A small image captioner, trained from scratch.
Model: 64-pixel images, encoder arch vit, encoder width 256.
Training: adamw at rate 0.0015, 13600 steps, batches of 128.
Rows from block 2 of the image encoder of a small image captioner, named by matrix and row number. Rows with one number belong to one neuron. Each number is 50 + 15 x the weight over its row's rms, rounded and kept within 0 to 99. All counts start at 0.
After each neuron's rows are labels from the 100 images, of 14976, where the neuron reaches its highest value: "lies over" is the class under the peak. Only what is clearly more common there than usual is listed. The data: drawings of small networks of dots and links. In brackets: how many of the 100.
# fc1: MLP up (encoder.blocks.2.mlp.fc1.weight, 768x256), inputs 172-255
# fc2: MLP down (encoder.blocks.2.mlp.fc2.weight, 256x768, transposed), outputs 172-255

fc1.206:31 47 78 39 44 37 39 36 32 48 61 54 52 45 64 60 61 74 69 58 37 23 53 56 63 37 25 53 53 36 42 40 68 46 26 41 43 42 47 44 57 51 59 47 79 59 55 56 23 43 36 47 54 57 63 42 49 39 28 53 47 58 43 29 53 44 60 44 65 23 36 61 75 54 81 51 64 26 54 44 48 48 59 78
fc2.206:62 38 40 43 60 69 65 57 59 49 41 78 60 65 38 47 59 50 56 57 45 57 53 62 44 45 78 40 79 53 57 00 47 59 60 45 62 44 40 53 58 62 39 44 36 63 47 42 77 61 67 35 28 38 36 55 59 26 57 40 45 26 42 53 46 66 35 39 44 55 60 31 53 58 40 36 67 57 52 69 52 31 38 35
lies over: link (60)

fc1.95:46 31 42 39 55 56 66 54 56 32 60 52 29 64 57 68 36 36 59 54 40 66 57 31 62 66 73 75 55 73 60 34 57 59 61 75 67 51 22 40 74 73 52 46 50 52 58 32 43 33 81 42 49 62 39 49 62 56 49 63 51 36 82 58 48 56 34 40 51 49 30 55 35 47 45 65 68 41 51 59 42 51 53 39
fc2.95:46 57 59 57 60 45 47 43 28 65 39 25 63 41 50 52 61 55 34 45 84 28 48 53 24 54 43 34 51 55 57 87 40 53 48 39 36 51 51 66 45 40 51 47 72 19 36 71 53 69 40 55 38 63 71 40 41 57 65 27 42 57 44 51 62 33 56 57 53 69 75 67 35 45 91 40 14 58 60 14 54 74 51 53
lies over: link (60)

fc1.538:58 53 50 54 99 62 48 64 25 49 47 41 52 56 63 48 66 46 36 58 56 56 58 59 48 49 47 63 61 45 49 25 47 46 58 40 60 49 69 59 29 50 59 60 60 32 66 47 35 42 53 69 59 38 30 70 26 73 54 58 57 49 47 54 42 27 51 70 47 66 50 52 59 54 51 49 64 39 26 46 57 35 59 48
fc2.538:62 63 60 50 54 55 53 46 29 43 59 29 61 35 66 45 48 30 38 28 62 33 43 65 41 51 32 51 55 48 37 00 49 34 43 43 55 36 58 45 45 62 62 49 59 34 59 20 50 89 37 42 40 67 55 41 44 47 56 76 34 65 59 52 62 83 46 37 13 55 52 37 39 53 29 68 40 46 36 42 64 38 48 55
lies over: dot (49)

fc1.412:41 37 53 61 70 62 85 28 50 62 31 45 50 39 50 46 63 60 48 35 64 49 39 73 54 53 61 31 34 29 51 39 39 35 53 34 27 57 33 57 62 62 67 61 41 61 50 49 41 41 64 74 69 19 53 48 52 60 20 40 62 34 46 42 70 28 31 60 60 51 55 91 78 68 87 42 56 47 64 42 39 65 61 41
fc2.412:58 78 50 54 50 39 17 41 56 53 45 70 51 94 43 61 53 67 59 39 31 63 63 47 57 31 51 40 55 49 50 48 59 40 39 39 75 26 61 36 66 66 31 50 64 54 46 66 47 47 18 68 65 40 38 77 60 06 48 73 32 31 58 53 50 47 77 40 62 62 52 38 46 61 52 42 47 58 59 72 42 25 60 42
lies over: dot (29)

fc1.28:52 50 69 43 54 55 80 59 74 43 65 42 45 62 60 61 22 50 52 62 60 56 62 48 73 72 54 56 42 47 47 33 57 40 50 67 56 58 50 60 62 70 47 64 00 51 67 29 44 41 73 57 72 74 55 73 57 56 61 81 43 38 61 44 31 71 45 37 18 53 40 73 38 49 26 67 61 43 36 60 26 49 42 65
fc2.28:68 52 61 42 46 45 50 59 54 39 39 55 57 51 52 51 42 53 48 45 61 64 49 64 51 61 49 33 28 51 52 00 62 57 43 40 57 33 41 51 60 87 53 53 38 55 50 23 66 69 56 51 51 51 24 55 48 37 54 73 37 46 65 60 46 68 35 54 58 74 58 59 53 57 42 66 70 51 53 48 48 44 36 35
lies over: link (64)

fc1.594:64 24 52 56 48 62 65 63 53 55 44 49 52 23 57 59 41 46 54 70 63 44 44 67 66 68 61 55 66 47 58 40 51 64 71 94 53 65 30 58 20 56 80 49 28 45 63 52 42 37 70 31 34 58 60 35 65 45 41 69 65 61 60 53 31 59 42 45 22 58 18 60 20 33 26 69 64 48 41 44 56 95 33 65
fc2.594:43 61 34 74 42 57 60 22 54 72 50 70 57 37 35 29 64 67 56 30 53 55 50 59 42 45 41 36 59 15 46 11 37 62 40 33 25 62 54 50 39 48 50 47 71 59 38 61 61 62 46 49 52 38 53 50 54 50 58 20 36 65 21 45 57 35 57 58 63 51 58 42 61 45 74 28 58 77 52 42 53 40 50 46
lies over: link (59)

fc1.180:40 34 96 31 57 51 31 38 34 38 65 54 49 36 63 66 44 59 48 69 47 40 65 43 90 50 44 59 43 43 40 57 84 68 51 55 61 41 33 37 66 67 27 58 42 43 63 48 38 48 56 34 47 48 52 74 60 26 36 78 51 65 51 16 38 41 61 47 49 42 28 73 39 48 68 70 49 25 33 50 38 68 48 78
fc2.180:85 60 38 68 57 47 79 61 47 64 40 46 68 50 43 46 49 40 41 38 32 71 44 70 49 37 50 48 89 57 49 09 54 74 48 50 44 49 66 69 36 34 64 50 43 63 40 72 71 71 56 52 54 28 31 27 58 40 81 57 57 54 31 60 41 47 51 42 29 50 61 41 57 52 21 40 53 92 58 62 46 48 39 46
lies over: link (28)

fc1.555:53 37 55 45 47 43 36 49 57 29 77 69 38 51 66 53 18 48 50 69 46 51 46 48 84 61 50 43 38 50 48 39 63 42 39 65 58 43 51 57 54 66 42 71 23 40 59 22 42 42 64 49 69 62 54 65 49 33 43 91 65 36 62 27 21 49 49 50 33 26 41 49 35 46 40 60 53 42 33 68 41 43 31 61
fc2.555:65 53 56 46 37 40 53 35 49 41 50 63 46 54 23 44 48 59 54 37 39 49 58 67 34 44 45 37 46 40 42 00 83 68 40 27 44 49 54 63 45 70 46 39 49 78 42 48 71 55 49 59 63 35 37 63 46 41 69 45 42 51 45 74 54 52 46 58 46 68 67 29 45 61 56 60 72 49 43 37 66 51 25 31
lies over: link (30)

fc1.596:76 50 52 65 71 48 72 72 49 46 50 37 70 52 65 48 25 35 45 52 79 79 40 65 35 96 47 33 47 64 47 33 57 44 37 38 58 67 70 71 41 74 37 66 29 39 54 28 34 50 44 62 65 64 54 73 42 58 95 51 29 55 47 54 62 55 51 60 23 51 56 46 46 55 31 62 60 46 38 53 51 16 42 38
fc2.596:85 99 54 66 50 57 76 54 22 25 64 23 38 44 71 45 24 60 28 44 53 38 57 88 47 57 34 64 55 44 29 62 51 28 37 44 41 42 65 62 42 62 73 60 78 52 49 43 50 72 16 60 67 38 60 61 40 31 73 39 22 64 49 32 81 52 56 53 22 65 79 47 66 61 41 64 43 31 70 26 58 19 46 43
lies over: dot (25)

fc1.59:49 49 49 58 47 47 53 62 56 38 67 61 33 35 54 52 19 52 54 62 34 59 52 43 74 66 63 62 45 49 59 29 57 37 52 84 59 61 50 67 49 60 46 74 26 47 54 23 40 35 66 46 75 57 55 64 41 48 20 75 71 39 58 60 29 30 42 66 25 33 31 58 47 33 36 63 65 45 13 80 50 55 37 69
fc2.59:55 41 55 41 60 51 50 43 52 57 40 72 58 62 34 45 63 47 57 44 57 50 49 53 46 43 62 34 49 41 55 00 68 61 49 34 49 34 45 50 44 54 41 49 43 59 38 31 73 68 61 44 42 37 26 57 46 41 67 62 49 40 49 56 48 66 34 52 49 71 48 44 50 54 45 63 80 49 45 48 60 53 33 43
lies over: link (30)

fc1.718:55 48 52 48 50 51 44 58 55 45 67 65 33 41 60 51 18 54 55 73 42 50 58 52 76 62 53 61 46 50 49 29 51 39 50 81 57 52 51 66 51 54 44 71 13 40 57 24 36 42 69 48 77 61 51 71 50 42 28 88 64 30 55 51 19 30 40 65 33 39 31 53 40 37 31 58 59 50 13 72 56 42 37 67
fc2.718:55 45 56 43 54 44 54 37 54 49 42 69 55 60 30 49 52 47 56 38 51 51 55 55 42 47 58 33 45 43 55 00 68 61 46 34 53 34 47 47 47 60 41 49 42 62 41 31 77 59 59 52 47 43 27 58 47 47 70 57 47 41 52 64 53 64 37 52 46 68 56 42 45 55 53 64 92 50 43 45 60 52 32 33
lies over: link (27)

fc1.418:19 59 83 43 50 32 33 28 26 44 70 53 54 37 56 58 59 64 56 58 38 46 44 45 54 38 40 53 44 53 57 35 68 48 24 39 49 40 50 68 63 43 56 54 79 50 42 63 23 46 38 63 64 66 62 27 47 56 18 49 41 55 39 33 59 29 56 72 60 11 59 68 66 38 90 56 64 27 39 44 34 69 50 64
fc2.418:50 39 43 47 41 79 76 34 58 60 37 68 46 59 31 55 68 54 63 54 45 52 50 66 51 33 67 33 80 28 53 00 51 70 62 31 44 56 49 51 47 59 60 46 45 53 54 56 74 59 60 40 38 30 27 53 67 38 43 32 52 30 36 59 33 62 40 41 47 65 48 41 64 60 55 34 68 53 65 52 59 41 52 33
lies over: link (81)

fc1.312:26 56 35 47 33 49 51 42 71 51 39 28 44 56 54 45 31 80 50 60 66 36 42 37 37 56 37 26 35 56 62 36 69 67 33 62 56 47 95 34 38 31 28 39 40 61 69 67 68 52 48 55 16 51 46 57 57 73 68 75 56 21 47 63 55 62 44 59 52 69 65 43 58 61 26 70 53 53 37 49 21 59 57 18
fc2.312:70 45 49 32 71 66 39 37 45 66 10 52 54 72 70 45 72 23 05 40 51 54 49 40 73 54 24 66 58 57 51 53 39 45 38 30 34 67 35 55 48 52 38 31 52 03 44 38 42 65 70 45 66 44 56 58 55 55 25 74 95 51 66 53 30 43 46 65 52 25 83 47 70 31 46 43 25 57 58 55 67 51 25 51
lies over: dot (34)

fc1.392:39 32 74 27 63 37 69 44 37 39 47 65 37 46 55 85 30 76 56 57 52 45 24 41 72 59 42 37 55 53 59 63 86 43 49 58 57 60 46 57 60 48 43 59 25 45 68 61 34 52 57 52 43 36 44 56 62 22 53 55 37 47 56 18 62 58 42 44 44 42 14 59 46 53 56 86 50 14 51 54 40 68 55 80
fc2.392:49 39 54 43 63 56 39 39 66 82 32 46 65 48 39 45 70 48 50 33 31 41 58 65 58 51 35 66 62 33 64 00 34 44 62 53 52 23 45 52 61 62 37 25 70 43 42 71 67 74 51 61 68 51 48 42 56 59 27 57 70 68 50 53 33 49 67 49 48 55 76 53 73 50 20 27 35 57 56 62 49 52 67 39
lies over: dot (31)

fc1.165:59 54 45 56 70 49 47 45 65 46 36 76 33 31 65 53 32 75 49 59 32 89 71 59 73 25 53 63 34 27 52 51 47 55 40 56 39 28 21 47 68 75 55 85 48 42 59 35 48 31 59 56 60 29 33 80 57 22 61 67 80 27 48 30 43 26 45 59 61 68 36 38 19 56 40 52 53 43 54 65 20 47 62 56
fc2.165:51 72 40 67 46 42 57 15 59 41 32 41 41 50 37 52 58 62 51 22 53 54 52 58 29 46 50 25 62 61 28 30 31 38 44 24 60 35 55 65 60 77 49 25 72 60 40 34 69 60 47 64 59 50 68 69 32 66 75 19 23 64 52 70 94 42 58 67 44 46 90 43 44 38 71 38 49 55 68 28 56 39 55 16
lies over: link (38)

fc1.704:50 30 44 46 58 54 53 74 45 50 64 49 53 25 54 61 10 34 73 65 59 51 34 56 59 72 68 44 64 56 70 33 67 57 65 63 64 56 30 55 59 67 65 51 39 49 49 31 39 34 76 38 43 57 50 47 49 38 29 74 62 35 64 48 37 55 32 43 47 67 39 69 35 39 22 62 59 40 35 60 34 51 43 59
fc2.704:49 40 36 71 40 39 48 39 34 70 41 78 59 69 32 32 75 63 52 27 44 64 42 56 67 38 69 35 58 43 48 48 48 51 59 56 27 68 41 41 56 40 67 60 61 50 40 66 45 59 44 32 37 24 42 51 33 24 60 27 75 43 37 44 59 28 46 66 67 28 34 63 92 45 74 31 44 64 60 81 45 44 61 57
lies over: link (82)

fc1.470:45 46 47 37 62 54 32 22 45 55 44 68 44 81 55 37 78 72 46 51 35 48 41 49 49 31 62 47 49 59 47 33 62 59 37 41 48 35 41 22 75 30 49 49 83 47 43 56 22 40 46 48 37 41 34 53 51 42 61 31 33 30 45 48 69 40 64 50 83 22 42 46 56 47 87 37 69 36 74 44 66 49 63 42
fc2.470:50 38 54 40 68 54 76 44 51 32 38 67 68 58 54 66 50 44 76 54 57 68 44 60 37 47 55 28 63 39 31 00 42 57 46 32 52 39 44 65 56 89 35 42 34 73 60 34 65 51 56 55 34 45 52 61 49 17 57 47 35 53 55 50 56 55 26 49 50 59 55 41 46 52 35 50 66 43 34 67 38 45 44 48
lies over: link (37)

fc1.235:62 31 40 38 55 66 73 54 64 30 41 60 30 95 48 56 45 39 50 67 45 68 52 50 66 68 71 55 54 66 46 38 66 52 69 69 62 64 33 36 65 61 31 54 27 55 61 41 51 39 84 43 35 49 39 74 72 43 64 47 20 22 66 54 51 72 54 31 49 63 37 47 46 74 59 62 68 43 80 73 60 20 51 37
fc2.235:56 61 81 52 58 66 59 44 19 32 35 30 46 08 65 74 46 35 36 66 80 54 44 49 30 50 38 59 67 53 64 76 68 73 59 62 56 58 46 55 55 63 52 37 62 22 69 50 36 59 42 37 34 61 46 54 48 50 51 49 45 74 55 40 48 36 27 51 44 68 45 57 27 37 68 69 35 14 41 20 46 72 54 74
lies over: link (32)

fc1.210:59 29 58 33 48 41 78 54 53 30 63 50 29 73 60 68 25 47 54 56 48 49 42 39 71 76 67 64 58 70 59 33 63 39 56 66 68 52 36 47 62 71 60 55 27 48 69 44 42 33 76 45 61 67 49 61 74 54 46 66 27 48 67 46 43 58 50 40 36 42 34 60 49 56 36 65 62 36 51 68 43 55 44 53
fc2.210:56 62 65 64 64 43 57 45 36 65 43 33 79 13 31 50 37 50 41 36 99 35 18 55 29 61 37 04 53 44 54 48 47 51 52 24 42 71 57 83 53 48 55 41 44 45 38 55 52 71 41 60 48 61 61 33 47 66 39 42 57 60 46 53 48 33 37 61 32 53 69 73 43 48 74 43 23 67 36 27 48 63 44 57
lies over: link (39)

fc1.575:53 52 56 56 63 43 47 71 56 49 57 54 56 26 59 63 31 62 68 51 45 56 72 59 48 38 35 52 24 32 66 42 53 38 23 28 42 21 23 68 60 84 68 83 38 61 41 48 47 35 66 72 77 45 53 65 39 33 43 64 78 19 40 35 37 44 38 48 46 70 44 37 16 43 35 55 55 49 42 50 25 75 40 62
fc2.575:53 61 71 44 44 27 40 30 15 32 45 52 48 53 46 60 44 48 31 41 33 51 44 68 32 55 46 44 64 85 34 07 67 56 38 31 71 39 64 43 49 38 47 47 75 40 49 74 48 46 25 56 33 54 75 41 42 36 86 28 14 58 47 54 79 56 72 48 60 54 74 33 38 46 53 63 58 48 54 26 62 47 34 42
lies over: link (57)

fc1.166:54 47 71 47 62 50 59 63 66 38 69 57 43 38 64 55 27 64 43 60 45 65 71 57 86 49 52 58 31 31 48 42 58 37 50 68 47 37 31 67 59 82 41 73 11 38 63 27 44 45 68 51 77 52 50 86 48 32 57 77 67 27 41 19 25 36 48 54 32 53 42 49 25 48 39 55 58 35 37 57 17 54 40 70
fc2.166:45 57 61 42 48 38 50 45 68 40 32 56 49 59 39 53 42 52 53 43 55 49 46 50 41 54 52 26 19 49 52 00 60 61 43 26 56 47 52 50 64 62 42 48 51 58 45 37 72 50 41 69 46 58 38 60 48 52 61 53 25 48 56 67 60 56 54 58 65 64 73 44 44 52 57 56 87 55 51 31 52 50 35 24
lies over: link (41)

fc1.590:45 43 50 44 37 45 68 42 78 46 56 72 36 91 46 46 51 54 73 62 32 54 32 49 62 36 68 47 22 32 50 39 49 52 34 48 35 39 36 32 68 61 47 75 36 70 53 38 46 43 65 59 52 62 37 74 49 37 57 54 24 22 55 62 47 62 42 41 58 18 43 36 53 50 47 53 60 47 61 68 54 52 55 57
fc2.590:68 64 57 57 76 60 27 33 16 44 48 24 62 39 75 69 58 44 35 45 51 72 58 51 21 59 38 43 55 51 51 72 45 73 51 33 65 45 40 43 45 69 45 34 87 24 62 49 42 40 40 64 38 61 65 46 47 48 73 44 29 79 57 39 76 37 51 56 49 72 57 50 11 38 64 69 42 38 49 12 58 43 79 55
lies over: link (25)

fc1.348:54 55 64 42 49 43 56 55 40 50 90 69 58 44 50 54 22 82 49 50 32 33 63 76 61 42 31 39 33 24 56 47 62 30 14 39 42 14 59 52 46 42 52 63 32 62 45 60 36 44 41 69 58 50 64 62 44 25 37 49 44 46 26 21 40 56 35 34 37 33 41 47 67 63 51 57 60 36 55 40 49 53 40 78
fc2.348:59 55 57 50 43 57 70 37 53 50 37 38 51 22 48 73 40 50 44 57 51 62 54 59 29 40 61 48 83 53 57 26 51 71 66 51 57 49 44 44 56 66 58 34 51 60 49 67 60 55 53 30 17 61 53 50 61 33 90 32 38 48 36 59 62 53 44 44 49 59 69 46 09 35 59 55 59 55 69 18 64 76 48 50
lies over: link (59)

fc1.462:63 56 42 63 55 48 45 48 50 43 56 95 33 46 51 56 36 67 45 42 40 68 59 56 67 37 42 65 67 41 44 53 48 48 52 60 55 60 41 46 51 74 52 72 23 54 65 29 49 37 52 48 61 16 33 75 49 41 22 77 90 42 62 45 32 26 30 67 39 63 24 35 51 54 36 63 58 46 18 78 54 50 23 50
fc2.462:49 43 48 48 24 52 50 31 68 33 43 60 41 66 24 52 45 38 63 37 13 41 38 38 39 45 59 36 63 51 67 65 63 48 48 20 45 40 48 57 60 63 47 33 58 87 37 57 73 58 61 69 49 49 28 58 59 42 75 25 43 48 57 79 68 52 42 55 53 41 66 37 59 47 47 37 46 44 68 74 44 72 42 18
lies over: link (38)

fc1.188:60 25 47 54 54 54 62 71 52 55 48 55 62 22 49 59 41 42 62 61 62 49 28 63 64 80 54 48 67 55 72 38 54 57 70 77 54 66 35 60 33 56 76 52 42 44 57 53 52 36 65 35 41 49 50 37 59 44 37 80 69 44 62 54 33 56 41 46 34 62 21 59 18 39 17 74 61 55 33 49 55 85 50 63
fc2.188:40 53 45 63 53 57 67 22 38 75 38 62 48 42 41 35 63 70 47 27 64 52 40 67 51 46 49 29 50 22 50 48 41 61 55 40 27 73 48 45 42 42 61 56 65 46 37 66 57 59 43 51 37 43 65 45 42 45 50 17 35 60 10 36 50 27 55 60 57 58 53 58 60 52 92 32 54 72 58 31 48 57 53 55
lies over: link (56); dot (25)

fc1.608:24 43 76 29 49 31 31 39 25 54 62 56 48 44 50 62 58 50 66 58 42 30 40 45 72 42 40 60 53 42 48 41 72 54 31 48 47 35 42 49 61 54 48 59 71 48 56 68 25 46 45 42 49 56 50 24 49 38 19 65 40 53 37 18 58 45 59 47 66 22 24 69 83 55 81 63 59 21 51 57 45 62 55 75
fc2.608:69 41 39 49 57 62 77 45 54 53 35 65 61 64 28 50 62 53 58 52 44 61 49 64 46 38 70 33 82 47 58 00 43 62 65 39 56 44 45 57 54 54 52 39 49 57 49 55 72 65 67 44 37 36 26 48 60 38 53 43 52 39 46 66 38 68 40 40 34 65 56 39 63 60 41 32 67 67 54 60 54 44 53 28
lies over: link (65)

fc1.27:44 40 31 32 52 34 38 36 34 54 34 72 35 71 54 45 59 69 50 46 42 69 49 50 53 32 67 50 73 75 43 43 47 58 56 42 55 37 29 28 74 49 63 54 88 32 54 66 37 37 42 43 28 24 26 57 74 38 59 53 51 35 68 48 85 41 70 47 85 69 35 28 62 48 60 43 67 52 75 44 58 50 72 37
fc2.27:62 43 46 48 52 41 78 48 52 29 55 74 56 58 45 53 48 48 72 55 52 61 47 50 41 48 58 30 55 38 49 00 55 59 39 29 35 50 47 70 68 66 37 50 44 74 64 52 60 48 60 56 59 40 32 69 47 32 56 43 41 46 56 67 53 50 30 55 52 58 53 39 61 50 31 49 84 39 36 72 46 54 43 39
lies over: link (27)